config.toml
encoder_arch = "efficientnet"
model = "model that answers yes/no questions on an image's attributes"
dataset = "rendered scenes of toy objects such as cars, trees, mugs and chairs"
train_examples = 48750
image_size = 48
crop_scale_min = 1
horizontal_flip = false
translate = 0.06
color_jitter = 0.1
questions_per_image = 4
encoder_norm = "batchnorm"
encoder_activation = "silu"
encoder_channel_attention = "se"
encoder_drop_path = 0.1
encoder_depths = [4, 4, 4]
encoder_kernel_size = 3
encoder_stem = "deep"
encoder_expansion = 4
encoder_widths = [40, 56, 88]
fusion = "cross_attention"
fusion_encoder_width = 192
fusion_encoder_layers = 6
fusion_encoder_norm = "layernorm"
fusion_encoder_norm_position = "res_post"
fusion_encoder_activation = "geglu"
fusion_encoder_mlp_ratio = 2.67
fusion_encoder_head_dim = 16
fusion_encoder_fused_qkv = false
fusion_encoder_bias = "all"
fusion_encoder_qk_norm = false
fusion_encoder_parallel_block = false
fusion_encoder_inner_norm = false
fusion_encoder_drop_path = 0.05
fusion_encoder_positions = "learned"
fusion_encoder_cross_attention_every = 1
init = "torch_default"
residual_init = "none"
optimizer = "soap"
beta2 = 0.95
learning_rate = 0.003
beta1 = 0.9
shampoo_beta = 0.95
eps = 1e-08
precondition_frequency = 50
max_precond_dim = 1024
one_sided = false
adamw_lr_other_params = 0.0019
max_grad_norm = 3.0
max_steps = 6900
batch_size = 128
epochs = 18.1
lr_schedule = "wsd"
decay_fraction = 0.4
final_lr_fraction = 0.05
warmup_steps = 200
weight_decay = 0.06
adamw_weight_decay_other_params = 0.05
Rows from block 3 of the fusion encoder, named by matrix and row number. Rows with one number belong to one neuron. Each number is 500 + 25 x the weight over its row's rms, rounded and kept within 0 to 999. All counts start at 0. Numbers have three digits each. After the name is the row's rms in percent of the matrix's.
# gate: MLP gate (fusion_encoder.blocks.3.mlp.gate.weight, 512x192), inputs 96-191
# fc1: MLP up (fusion_encoder.blocks.3.mlp.fc1.weight, 512x192), inputs 96-191
# fc2: MLP down (fusion_encoder.blocks.3.mlp.fc2.weight, 192x512, transposed), outputs 96-191
gate.343 098:517485547516460513501503504555469492511467511518543499477491491540505508463515486512499485524467513469475522523528489520492549499494488488489539497535540511485490521522463493487477471518488489476495472504445512496508458504473484511492480497527503474533493500485486496546524502488480486492
fc1.343 088:481507512501506483470462488489465506449495482501486488516509484503547487505515514508502438510488477536506487485487461498544517530498481497509534470494496506496516523500488488468516472501455488448487495464482519475491498523447460532496493487497516482519551503440490495508494494530483528489
fc2.343 093:502513470487500545537479507498511536565502526506543504491442496502507505473483554481479511491473493504508518494476506471512507488527471488541484498495504510476521515488522525522458501535519489487471478520518515483489481492486505502518465500502467493473488468505509449520506490510476475548
gate.344 072:524500538513501531495476492515513468499486478515519488498487510505526488528525509464509510500470526504505490527469473525509512462503523490501504508486493438456504533496487490515508468507513510482463504466529493542529555430425492474491517467515423509512498500480525479497506483504531546479
fc1.344 069:470474532523477511539522503437543488461522509519513518510496525498501510451474473481505504522515505488531494519484529488525494491521485543495495504488471497519489471521489444521500506478476492515490483488550514507476444499551475500469486487473516529512487526497482475522503511496496502498
fc2.344 058:476499472493482479485486509470519520481493504492524520525451479501572516455535527499484509500474489499550491507460497523496484470446453491488535534516501526473445486468553498489524492500526489524505487484509504497538497491493470518450505506527484531505512473528514485502520480460496510514
gate.345 089:549503452462484514528487483508506488499482452509510511477474488518497521538488504492467443462515488469492489483530485497493510547482522468479470477480523489525505482491536495487508482535529502522451514503515492508469476486460534512506549519485514470492515549426489530484476491490519518487
fc1.345 104:465511537510526527534482474498481508502500509476530493452509491493484510513502470533525473498473527528518463512503532551492478488526486540473527494487511549492508512496485490534474524430509512492554520540503504481520533475462499477534494510498558511517530507488494485499470477515525493508
fc2.345 101:503470480536496461507516505505472549486501452531479515539457552476511524497510517498498486481478464519499487484488485484530488517516521492503540531513452492526494506508545505514504502509490489514481486501488481525482470552510566472530525489494512531525538480451513506528505479530526526462
gate.346 086:508501491483510486506472481506491492484495493505541470476507490489518482510507511471474499503513507517533503500460551525528513492476513526537523465532525489475494499489518514503502511503502531485457474438501516502514510494547492477531426500554443467506494451517519484477493510473505447466
fc1.346 089:509487479498519523523484465470535489481493510477531481478516516453438503529496505441508525518488524507486496447491511517484509509484494521503478503493505478502481521460502500515537489500555487524442491429501460475475519508464460514513476512476498500463485473531463482537523503431506486525
fc2.346 103:512545474552511458499510524492470504533517547534535532493515478505559508499515529470481537537523449505547524528518467486496509503483487504527482499526540515460475532500508536474517442505508513491494514521502492473508497484535533503525504506526491496511500444522507499462502474556486501495
gate.347 082:477483509496495502488505496460506535549540484497514526468451471529496505519496527546515515518508503464451480475497547497515469466493553466488537525491490500472522479494499488511464516512531480500516444545477504489506521468473489466564491477526530506509526447497516509476536505502506549513
fc1.347 077:538493471497507534505460501560495523519535474471522529542553519482511538510490510497549459510533506521485437533507476457530490515487498484455514499519508507472515474476494550468510505503517474493521505501534511480476500436511438532495530556500475483513498507516477483512493509496514484547
fc2.347 083:487491510523461485505516520531473497502515494478496506502498492510539536504512538463478453491541498504486527473479474497536531484507509508489493456518486514495486506503486508507512468478487528482494584537558489476502524530478519481532503518504502458526549488536494498494533484539557508470
gate.348 106:445524506466509510477513474502473484492479467536515510484460524512477472522480518525486473510483518495516477546547486480478526502516502493482514522494490515533520490535497465484519501535560533559453454447500473492453526471530503520513483506486521522499511487468500509486542502474500459498
fc1.348 093:550483490514515489518496543532540484487496518470498487504536492492537529504515482486486528486498500505427533479484506497503478492467493498549516469505509461465497506484572496512482498481444489476529521540499534511539450534464486472490521484460517495488500521498509497501450513527495537505
fc2.348 075:490520508569486456472487515499504512477492516502494502499483499528462504474481441501534525498523505527481506516552523520512515510497522497544518486478529499562522528529533455494511541498477501506535502481519494490503500510509497499463432497470509519499490449508524493492483486468553555497
gate.349 130:494486507497507540517490501523487455529509503479519508509513514481504503497492521499485485527524470478493468524569494523504555508478489450521518512486474495479495464508522509494495534500521522546471529465480490516546483513542500511494476446524504546484552529502509474506533554510498492513
fc1.349 139:524469500467494526515490483504504494516532509507520496492523543478483476523496545499497475504520487470503485506538506496520513548507499505523489532475493519484507502502536519490499519473483514519479491471455496481555484511556501518510458430535493527490562510511491474472522526512509505524
fc2.349 110:511472472509492520483498505511480475499500507475491505474430508531504470476481487456504518524526477559498500543459500499466482470476523532494488518449555515447525495507517461453485475540497527499519504468492497503492466462495496467502529507471499472460467507514529495527497472479467474500
gate.350 072:559488471473520490533476484533485429514509495506509468488482505496504517508454512450459517512550518495514480520500507511484488525481513480503500482495518494552508485470504441503463523514535512489516499500496524507472494503487543531463461511508509505451487498513498481511500495531548529503
fc1.350 080:485461516544483490477485540480471514522483512481493531546504507483453491501504513536486499503490446454462505478530505509498489492461531439445498475502484511470494535516475508472498492471465506494485488496498497509526515438489470509490521464489493530505495514520513498499485506521493494482
fc2.350 072:552515532513463494522518435488514476498517485519528516488511480510510530455493524469479481493472526504446481524530524493454479562516473519504492492522542512487514477542453506459479503506489505490514492498500531505531516468499514498494472520478523436491535432487537508500486517493505477488
gate.351 131:509479522499523501506459524483541464493488526467479532541528538518521474502509510511465465468515507521531500472497491504511506502516490524556504504496510506492476506513501478513473520467476516494475516458486509448469478503506492539475481439508492540495463473471516484461492481501464474511
fc1.351 136:519464530469487462508455527497522484493497501493493491526510557524485495496498506500439453472493481499470508484491500506508539517526477508524510476499484504514499513508495524490461520447489472490495504486494481448474503485496523533493473459503503543488483478480496491455516475511431466518
fc2.351 146:483522486551551450490489494511456526516511501529510539487509449505517502502469502493525502522489474504505453499467459503493498444514492471467522512503498504470521496480502516456515508546471501498511486462509505535490509473506494525506548514451459458573478529462488488531531525492503429465
gate.352 103:523501489464490537449516478459477510484513556475506496477525460480546518528477458530531492494511533495484519463511473465518492499514482513520503513504522512551493462484477487509497511508481505504516528509485519529466512479502523536470489534478509506517503540533472513513527464489501469524
fc1.352 096:511519528495488507515528463487478502499466512503544532458510458496504490499446491495508486472502549450530521459519478488524481506525521538555494516448495542511494439499465507553497518520510440494490521494436529509480490506531478490481489517500550557510501522511515480506529480524483487489
fc2.352 100:512501513490503509491494536539526464512511471507515508471500527535473527458451510486486517522527520516493474509503491484491480503482479489512490485521487472459514463488533527497504523583485545493518503471456476473454495478507500545493460477521517528482494462525493503488515489491544511506
gate.353 063:479502528564504533484509539489532506485503491463503491493467484491495478508550487529488517525479508529524488536468491499542487488487470483480538518507507504515487510539497479535486506463507508477489495523531550462530464517466489468490477486478546487490512522466472504538486466493467537474
fc1.353 061:537462503503518533464486495477485505476484527564498496523458492547540519487524520513514452449527515479543515543519472538506498487429538494511464483444489532508519483485539508495490492511499457483483492509488503544474491478529515484485541524527490527490507491522517486498504521528515505492
fc2.353 058:486494472497492514505490478490497482464517488500497528495535484551499539536523463534479525522517497456490482457506500497508483519482539488449516495525491527457437505536488532463505482498504555485463475505501528494455480498504494451528511529496484521546516496540495474514529507490519422494
gate.354 092:486479466496527519517483501529495498511522507515510482562521492498472446533535502494491476475481505481537498556480486485492502506510494447500526510516444471509483504515501542517519502521493453528519496497462476481531495492556474478504496516500547510498521521498531528507495472465533526494
fc1.354 081:491499535520518467482482482478477487501494517468510530476485521459509531459477509508465528526541526486508507496513480491493535493480492510464466527489529533518511519501569470479487491459519565489472547519515553530492472533448492495493543512500459521459491463526458448503487499522475516461
fc2.354 083:493488457469487514534509514511455507522449491492498523562489470497485495497536498475518534487437479546493534525462480479512519480540488448494488519483482501476505475505506450513496540520472493476507535482497505496441472471512540471517509509517488515495478497466498518517478501467507530475
gate.355 107:489490518469514514498457476500489518532550489454511490502457479506494541556471502520483500508479539481492454489515540554459507501490468493492495519501518533534504516507487518495462493521481484467513506501532514499471518452481506482505481512478526475526482463505500487537456511502519504462
fc1.355 106:510457489480484499503496469479491505501540494485484476550507520493546498526499501513500491475482526556476455488540505506472483494484501497447477499507501520501479487479497505527495475497486513477506566510528525512452514443480499503528496528464495484508504462472520498496458491480513562467
fc2.355 109:497522515497512493483499528543478516488500494536503479529505566524487474486461485484536510525499500492513524526525503492491498533491535547502475481512433501457533539474493485529498482534499518512458523554442484480477513489476518506531518503531469493520521528512495520451503501503490462474
gate.356 090:535519500507513497471527489510494467482523490522488475517450477558524496536542501463489540526472461534482480541534507446484487489532510497461487507503509510499525491504549523503479478490478483487502520469525519473479446473489546485515488472490517543477470460515518501492452496474498544537
fc1.356 079:526510514544443507519473509561517457489510498510526537444511490479487492538504493501488502458484481473511516471510471515511527508561442450549513523477502479474513482526542496509501467476501512533514492502487479484528487482522537493503512472516515510501489524495517503525450496513523532517
fc2.356 077:483467476528534563519447499483498506503532499464469506478454512483497494462484491503518484489510536537501486503468491439509470485521503489469509501495493467485512552520491418522514524524445529535450495525467507464474500545490520510513476472466479511482531467518513511481524516478495473511
gate.357 131:499510473536529502531470528466497516485486540489509491530537512513501471491492462494576498480505518496491473489462480521511502469487469520533480504512489480467491512476537505513463477537500501479497530543540522480532490492529517496500523481510495493488518520502517502476471496494493478483
fc1.357 117:522516508465517489472566494527510492463516452481510513487487506501458490524503517540434488523455491494503495517538485452493501539531533509498521494522507519505478462547489491462512511456536484453508474453491512555486517495488475473507473512480503513514512497488483469513566504506505570526
fc2.357 118:504480487502462514530532466484515510492548512478478518523520497463532500486546503458515529477545486471518527520497549518526467480521498540534542483515462470487496505462497485516535479523511504546506468503508538501530530527532484480530531532526500506478536480487508532492464495462506523456
gate.358 106:492514487556490549494439547520482478485481484536451506543516467582541504482491503486514518488484494479513520518535492499522496510516536540503494469515529498507483476519477495543486495503456536487494522533473510480511504533507531475486526514487527492537495527521490454492516514493508521511
fc1.358 100:498534502465516496531486478474525488501509495475494463472509501484528467519526489513501506522467561509520475530507497523491492543498506455543447489517467516505507522549503504536468470460523463494536489466541469515483533496481470492460492492495487466508520499462497525498491476522497511518
fc2.358 100:507549519492494517523527508520516489439514544523544498496513513507456516473500519467519486474500480487460518491502478519480523493477555501521521481469532497482524497541522514528483477499518518478478480510521525445506519503523486498470519516497501486470503535488462531498485564507468522528
gate.359 124:548497447450516517507501547497519495553489468484496527492517501500474518511456448451504469504496536519474470508487493551476493450531516551547490488525491512503482517523530521485520494500478550475515471515472519513500478489487484485492500491523541503521591521484460505470527515499492466520
fc1.359 125:443502518537493501502494448463475491452501522525486486500477511526518475487512525507472513494471475491545531467476512468553513531469498472464477520482500476494521468483470469518518518499498456544462540495525479492490508496513514515507516524514472501489430466483551531489477512502486512489
fc2.359 136:494480485491494532465512480530552493462525510535486479503470512537487527481466460474505493485505486526514517506496532521521508490491537553473488512525504536549503507471525482477468507477478548489482487518524514472520489476477557511511471467498528505504485533520506429465484518513503483492
gate.360 065:496441499495508547505532484485521485536511466456476523510462535511479504519506504497517468510512523480503521525489513498531515441516439547478512463505502458476518505500514501497516471479487494501512505442501488484497545531480504492516513517517470475519465520526520549497494533518493465470
fc1.360 067:467507487479526515539509473509497515500516491468491489491542551485492456501518565450476549509508505511518536564463532472536502478508540521498538496491501482504496527534477506552500526476516482513488498527523509480489498501456476505486478510485537504503517489444523468497477487483483493519
fc2.360 060:508548482505517486468516544508517520479471519468492477497485471492492472542520509538479518474495474468521473520515511492491457494505469526519477520519478439511490519519535474509490490503526485483471461570462516470498487523508499523461453487534487503519508536514525489487497492529483456506
gate.361 094:479470485549495535490529502539501477506516533434505477529506471501497511490474495467485515512447501516521492537518544479511509494459469516461534507468516515493456504503510501480507484474436523516477514486548556525523532456505496500459537496511500518479490529510529497512433467465481519529
fc1.361 101:518549455515491473502513526470529477511545555508513493461532484534530526548504496523512484481500472536480503494481493489517502553503498493553521502500514497463533485480472564527484541505538525516496490519497459466504480517523471488530509483482524499522494523526524534531483510495510517503
fc2.361 103:556467497489521490533503523518474500433515540515498451544524522491490505522488468478506480520535510557456504527522507491538514478476529495496485471486477485469514496524442514510471520493497508537516516485489555467499466497517531491474526509469541500511515486521522479498498473538446482537
gate.362 078:507528521534473473487486540507509468472486471470492504459499535463573520461527496519451496570510502528488527567552461498532507485538470512507503498498479479480486489490549478532482482482487474513487511479504499531510499528525496502482487520542499505505464493520485549508519502534525481539
fc1.362 089:527485465517552514508479527494479539486550515480484535532475450511510497491475482521518526481534490503473512519499535501509473493487488481484512466501515497541502496501481468515514443580482492520489475488485509490530502449501533527503470502517506505498541570520475470518497540516512515488
fc2.362 087:472506552524508514497513519481493485513513511517440504515471497515518476503534493475503528502537506462534464525503502526496462502448493508498478489537542512497475504481509494501508524436513525521529495536515487482532495479494473483489518480517490527471520508511528552461486498507468461508
gate.363 133:543504477494464558497534482462484489492490520456465441523517480506510507479513487519519505466531540528531454483489508504505484492560491495530499495485509513495463563495495547527564478480535501512522507512490502533475522485529466493486477532493508528460525508492502513493528503538471530452
fc1.363 129:446538514515495459510473473495499522537506503498499525522515524492535524469467538520495478490480505506542516497488473502560473487492480529495488523516486481476476435477489521480472490495505502490505488500488504459449481524443526501491503536523505463512509516486537488487499521487484525568
fc2.363 125:467483485519595548501484526507457506511511472503532516492479535519461516501477486498556538526482520524501485498444512506507512501495481489511490436475465486512515498513510494531468502507501494508517526474474486524503493482529475479479546486511509529478498455544478541468495516499526470508
gate.364 071:511523435549508543503516493544476487503511508472474470509508506536548472494488518496513480493524519490531504545504551468533451544533488453465540490479465510530505523519478505483481524450494489539470492491542523505479459493492491520516512487471494507514505514502534496495495466495485484518
fc1.364 077:505509517471532524497499494503510562498454454483513555465533473534465516528496516488498504524504497485542509490487437522468551484521515511515458481522501528461460490503502537487534497520505518516464462495490497495508505525510528503548465504550509467485508485503458545539496494495520503504
fc2.364 075:520507485509465518506476516504459464497518502501495485505551475484509520478531503544516492522473433505451486511478506499514497541450522502548538510532540493458508462509502473459503563475526485496505526499485523520474491481497453495468483506500454507518463534500531548495520518490475486522
gate.365 113:479490505524513510520492493511502543478492524515518533473499507485488532477514510477480484490481498514524499553489501520493538532474495491533491511525495450522489493480499514516526492480485479492523461467493513486468500475503460442493467499511492507503468550518499540492537482499536476559
fc1.365 109:496516514494456508529519511509522504493514469469491499550509487561466489507495493528482528455518537515508498512482462465507499482458524484489458478468536473470530498514498496432505548521515548538500522518506517513492517506478562511500493490511526513477566498509485455488457499479503489469
fc2.365 117:504495505509481460514480494473527515478460513533502506465490542523469502495557502471518523492452507525496482490515484515464516512532519507491505529508515454538509496495518491477451500510504450511483512509529522464499498482508480489492462516555441473486494496496497484499501491524532491501
gate.366 072:501521504491491524507533553532490491498520460515490476536470476484532517552528532540531514485508481511482551529494480487519463515478500521502505516507465513505529513491487506475497523464484471467520554513472464486528502497527488519539486520519533511486495503507473472455503515527490507502
fc1.366 077:509505478491458495512499450501480502481508537509503518522473517531466523483497521454460499538502468487485501486479525483493499509479488507526491476510542497509468480509445518498523492555473533502457472518533481498526514490489483507485484508503454514462553487487516488518498482506511479478
fc2.366 069:479475438545473524481487508546468520515501517493495512527498504504520488493512528537502488507460516442508472475469497468506484512521534499509472454490471508486490483458484477536468495500503487481548479539474537464487530484532522477514457511457497518485462509477513552510498461453520493481
gate.367 102:487520475517512508478508509507499466519494513488560511518461464461499482514471490496470497509507482523524526524470500553494473472521536472530509528479487505528473484495516509523545490492526549488446472470517520511549493545449482498498516550524484505464509508545518452499513524522475500523
fc1.367 104:501511496498502517501503498519539493495479492515482464543505535571516507506541480501534488486499510503484506462518508475498544542485478506464520475543503541474512546498464529538458538514479490504544536491449485490498478475578499495524522440477499474504516473500511541521504454524494502516
fc2.367 105:484456490492525515504494492466540505477550513543519451481480518511464486493485500476511504527506466503515462520501506503507520451498494537490528562496495478528471498477499548517525508517512519534484468489488541492528482461503509496511487472430528495511523472502505433525500493480520509480
gate.368 085:507471466512435562547509516526486490495515482486518513500489519553500519509479507481524447487493500507481491502513535515522470486495527487546486480538457511522529505583485467460522533528468520508513523530494495508535474493483507497512499466533490485498535518497511515477495469500526520476
fc1.368 081:494523522469523504465491461490521462514493543523509500504506464464504509508516509529479570527533480515498508519467489488505499538489503476526514493493515502465497473470520510487501525455548489500495485490516491494460495522527459524504489493455529532452432484463479488550514517501455481514
fc2.368 092:493489540487490502545510513506501469517572505499521473475504493530453510455483510488542490465468498488520449511558534522499481487522487534492497466486520482534514518511486544486519531520549537507530515509524482493521494469529464493529481463507478501505492497477489473469522549520445483508
gate.369 073:513511521484518495536464431499506502471487491500533469462482521499517517493510513489530480511495531459502521459486502489479490487496487502485513474500463486473504440518492481517480476505491530518514549482492499499533499489490522511491522477517508533551520489530482478496478511530473501518
fc1.369 081:529431493486481522454445511506492476494462533489503460481516478510536504506492484495534485485473495521541481476461482461513520523497465517515512503518508535517519510487483492554514507515478463533533517486513515485541517493466519503513492502537490471519532477476446511544529470550502461496
fc2.369 078:496499540468475530512514494489527544517519521501498491520481518526436487463535520518490473482485532500505458472528490490452481471461478468500499497481472509525469491474534516524466516488508539514542477507516488490492474453499529494498499526489486541496468538479531515484471508458486483493
gate.370 088:464502492510498503496511535519530548490488496510468503520490516497510462486503532508492537484515487504531572513486528475478530506453501444489507466516489506527490496520484539516492518482497492483443527502493462489513470519523497516490516478497475561516500494478493464493504484519534488489
fc1.370 093:472546522488518495462512514516490515507496473531480533496507471528513445512508524465514476530512484522518554484527519486507534525480489455543519498516499527509468470467487550510535496499487472508460490489464522532532476528549516531472484502491489500536503499471528470510509487543505472509
fc2.370 091:493547533491531520526468491480479464499555544509534459555492489474479479510502504503480511489538547474544455512510479496496476482492556485509527468498493530484494508479522524513520490472490493509540463488514523480492489469499503497485521513494531534485492499538497465526537530492508520491
gate.371 069:487497450521505501511523545478526476520449497487503529488526493523539462545502506540477513498483471526485516565460464472521510499471505496467497490516476495538509539537489482499482494508489511523497510515489498481531488525520496540509483505490473460504493500482505514478489517508477488482
fc1.371 065:530475509464466503487498449502530515502513495543485490508483571433505489457517469515490475478495487455475519481534494517488462488488540488517479525495491475512516486496515494523467500470497499500503492478526516489465513536490503485496497493538521521512508506493544476471520497506507490497
fc2.371 060:484505500515458546525541560498500550487489552533496467520512508481523460513491485465477508462485504466509498459496525512495499483529520540485510493518503466493441494539450506497500516506510519462531496488520482530532434483525504502461497494498471550540494481479524506446490556520465469497
gate.372 075:483481482529502514512494509472512515511463531499520514488455488484492487485478526482508507548525571513510480523501510507493550515502518478504466495499519498547521513553490499464507498481520532493512508521492551478539538490483486463513463496475429481506450488512486485514488494501507511518
fc1.372 064:492503476506510523474555528533426526516480475516526481517477493479489447482541514501502493494457508524478553478506529516517463461526471483513536528501504509518491532516555431456504503488459469487512464545531501516479519485506462485538481467508511450471473508456464498465503440495511509509
fc2.372 069:517485487485486522457515521476491485490487471460496479491515532513482483548541513514503503434504505529530512526513494525503515546528484543520516546466475472530458453537504484480507490449517497507490493494498479490497436480502498505488497486496515498462482491464520504502512509502540532480
gate.373 049:533518495544506518481494546505505517512493474492498466468493521498532526514482545510471514494490456504501527493436520535481472498503522524482545557488481487516537518505534492475486511503521472501540525531478516543581521511488509486498477517512506535487472486542487505463530497551477532497
fc1.373 053:460528527501507497528476508471499460516492454511523497486462520519464478551512498514501443499498484528487542475508528492454448473503517483467433459529520510491495516480483528514502536499523542486523495525478466505468560501528519512538516500466519498511496493501531487464519456512542523481
fc2.373 042:524518506471518466541474538501518487543511520494524512537460491482460516516553458459511507480495478532525530477494545524497538493486514551555491520482499510517497540452501498490537485501471478488492505489510528508529492534511504488497503506529463494508460545466495465523537506513521514515
gate.374 127:509493494531502512530444521492497489482544483518485475515494517495517494452496473484496510479499523517506527513535501543480507503500516504523530482528496504501513488551507497545511512523470472499479476489531465492495502502483490519511538496513468492511477497539479520488477491485471491480
fc1.374 128:492483534537547476516467526511541508491524469500470454517484510476487476442509524492519514506512541523524564533536518524487503507498510548524554469504500489489503486509510526530504505502505495494483504499536489516503519499491460522484519504483511492518451519523489480477464493483506479490
fc2.374 117:504514458478508472516463483500459487518513544504491487502509470512478519475511495521523502520492475525532443546473492481452517490469491504507521525484539515508467512515516517482498485494529478476463496487496482500547525504508526512509508424470501495570512491539469446522521494452494485485
gate.375 111:523488471478473492508543430504503463486474516455499492523506473470465545490474463538522489491502511512481545464476523482493525517511478488477469470481517520495538477489466473478501495471484498508528489477502512506487473541499511423467545459499513510483462524497491516512518510467496523510
fc1.375 100:516506513478510458507460558494477501505512520534509507496507491521506509500508554483511508497509488442532478544515488488521480475471533515499500509538495485528480491471547542502510492508480500486510510535484514499518510449491534538521503529515498521531539533481506479507464505511500513504
fc2.375 103:505489461540525493510520479506469493498484507562478503542493519488486521486516550476514520508477497484465526495516499453516503487528514518528517530478512520519503548475494468499445460488500500491505553475463481468522467524536484506495502466530544495512471517493485501522501548500503537500
gate.376 078:522491500539520506515486508462531487533511513510487464526505559530516510510491552537477507531504531517478488531497544468482519499507498535484538491482514525541477537493476470464502491515486510503492530489509517499527514518501519470515480486519447538529501526527523485540495470454491485474
fc1.376 067:524483499521558508558530524510497506516477503520546536473441497474470548475485479547505506530488479483505469492518527529500503476529490492519534504473504447462481453512515522470476486468528502485513508516467500510474536494516484529526487489511479468493510520499473554511497483545511508514
fc2.376 061:446482451473521457512490479475517512525504534479512504498480487493527540540470564492493483520518484491466525482544499487507545523497520468476498522509527484493504518485484468509482495483455507491493479493468485497483460517478496491505515477501547524556479491520476512531490558485535493458
gate.377 068:455499483489493558485535491492481458489462471551499521512518497501507469484536521472513517485529472484494474527517479474559496485555523550533507529522479495474533537497510475463514493504540522497510504502488495483451560479506498474504513534489523499537496496510468510456516508494483474508
fc1.377 075:466487516477483521509484515511465482509487512551490519512476474478522487471478490495484523476481431456489541516547484512559539478524503526532517518510478486504511485495469494512510505516492499494495497502484465498512551478495469495508496497539484454533487499494477502467549502474508531477
fc2.377 071:513540554509507474507538515512516505474535480496474449521465501468538493520518512507462489482467558497523506506454488502496511507512517489468559507520502555523506519505498546552449543467480525478492478501528547495470532466548496503521478541503509473502540466518479485537498495518504485461
gate.378 122:478513479474504520471474506464511488520528519523480505506494503491533495470512502515514498469497499532483502523564508488466517501526509509482497493488512459458522527575462503495512533492507489512480465494485542492508444502533534518501525520478542472500484536479493468502489498538484486490
fc1.378 128:504499478473480520462476512473500499506487502558477521513485477506509488460522528502500520486492525528495479467511493498468509461487531529484506488537500485459509542568473516507465519500486468492485519503482524519497459504539479516515503504489518475514442544499483485480473467556518517489
fc2.378 127:500509492484504486468501527456461459501497458493488500521524448540493500481480467488500448501502486471489469504497448496532502473478488514488460498478449470503470512470513445491475486523494557502545509498510451485471510484464500497508507529556524508528476460464470507482500488414467491503
gate.379 078:449505469460507536504551474484490475458432484491476494490493482545506511512470555497474583524527523508520489469485509519531486506499523517502511503511478486514493542503474526467487490486513466499476486516489495514460489474479503504521469484518460493466513471496452488485521506514502482488
fc1.379 080:475486498532497535514529536524490517469510509488500479485524496539458483515494492483457530459534518532445520509442581521475502508481510497498493523516478466501493494489483534498508519497507536471502501550479509482505537493527521510481516453526479527499486484500511493540466526470505524476
fc2.379 082:483505495499538500459508475491518534506526462536493545466463534464502540490496499471492530521470517509475507492526503489528522487541492516521533541524509476496474510511473547481476492494530507520530528506497585520548460495504510506522538505534508497442527539509484508491474484512516496489
gate.380 120:490531501487492462531487492480515505560503473506559488489481451473493531505497468495538513507492473479479495474496500499484473488498486485484507530518542460512506498487500519489491431527498470473516528479476480509475451475507520456479458477471500504526480506517454528517521516534533510499
fc1.380 116:513508492423455452522507510476522518527551521500532469476472482452496517512487484477508526516469468475482494506519494479513496484512511527480493519480514437511476518485515505515496453484523482478520525509513510503454463504488558477494441514457499481520485525495464522484510506509514453502
fc2.380 121:449491488447490486470533545538494452481483554529500506532544485508496462490463544566511538499483508486500535517513489487530488474507491491492523504470452565477515460486496496491476488559500538525537519506492538503501507542469479490510494517561521518531476495526504477483494474524476475489
gate.381 054:484438503472491489513524491516512513509514511521469490465465521527501505497495541508503453512509518522444475487487503446495510460497479532468524480527499510502498483518505475463455505442530502521519500523500508478467519526484485520577497521476501459485480534525512501491513507489477534501
fc1.381 057:523520492514502490495506535538520491526511531490558532508488495511540489529464527499507480454527514501560527486533515454512486494481502502543493564467466526525481482546510471504486485556472505499525493496508500498452477522487512478499522484515499492526511513491508481452525491495457476476
fc2.381 065:506533516500559492499485516491465487523502524540456434535515482462503459506501506519456537477515500544508509490525500474536490541463481516511512459495506521541521501520460488494487522489531516470506467529508545497542508455470547482488488432525487464453492500504487519494493490517507475524
gate.382 117:471486496507522510504516528542460546486490524464513507507457509522477476495506520500535505505539473470495511470514528538512573494507479494505504538499464528511482473486456484483481516480493526472504513492498511523547463504512500489482532507505518486452526471526477444525500490448479482548
fc1.382 121:527473515511499498537512477464510475517496521496512474539560493464491532495488507508468518524462518542543516517524470508501425506520546504502499484517509482531502488524529518509508481507533475523504470487471517500419521515468476510516482490508461483566500510522509528480524511530464482439
fc2.382 103:514498516497460494518538504497498509508495476537472533457515535480497468489545466539524529433475518506502514469452504535489501473514450507485535502499519522497461506494493541490476481540491483504492508492504479510498499490563500465495490521498496486445503491466520488514552457537506529498
gate.383 076:468560558516494501474496464490490463514500506490459472511532495499491523506534577527508516476470529515484518539520507481495496483454513497470467511496450480486481505505545535474487518478499507522506487532490487494544496500501515465524506477496491499532460515450497467506531523507457477523
fc1.383 082:521494477494463481488459524468516517492536515486489496497515522550512506529517570489504495486498567494492485466536456501526503458464478492496503489523497474511443474488475507493511500511457479522496508460490499516521500508485510497500536480494517524504517527440513463515478512476489465490
fc2.383 077:533518440491490506470533462490469480467487520492524434472479472487499512504457519492501476463527481491506477510494498518538470480495502501500461486511506475499500513488471526493513521469468532511528561505508496461521467505504504499517468480508483517473478515504509442487429496495537496527
gate.384 091:463506494434542491485432533523511518477508536483540484466489525520466476532523505463526486494522450536525506508497526528474509437504525511494521565501488529532531507506518451481534516533523553493478467499508504495506504522503493509450478449501514484471454444510507512512487489498536475531
fc1.384 095:497486510452497509535472493508541489528560532495560491439494490498450494482526506467475510504489447521512535493458511544522519475461536547479485494455519523474485485499487469472548522500504547474483481494477494494505501548520513510521466516485468459440504469495506477527526468505507521528
fc2.384 094:497530481490539503494519508530503511453502484460455474461500510520490521511442489523490510491504479525523488496495515494493514508505439468482467483520504459541513458495507476519479442517516501516501494569510518488482492481480530467483455523492525503472510547526484488529511517490493525525
gate.385 105:531463480538546467518516484492446521506524477461497510491506485490481471490501471542547503479551499490495490503494500503485497503458514522476515509478480531504457464510513489516498517490525464491474473475503494535486452571538503499459525466464513511532515517500524485555538508537510530529
fc1.385 109:499495498460527495549516505534536528469532496517511464486512490492498522473528502525516492531520469490532490477459455496478526558470499471512469500471487482536513524502560475549533515471553495475510469523528530467517471514506476481499527487500514451481476512514490496498523530501497498501
fc2.385 113:493527513499540523537490483466514490525454483480435520539499510525503487485532532518541509530461436546491504544489469496471493472538465494501494508510506513513488493495449505554552502521494512497545506496506499536512551469477493564498463472517515511497526492498513462543515502517481513504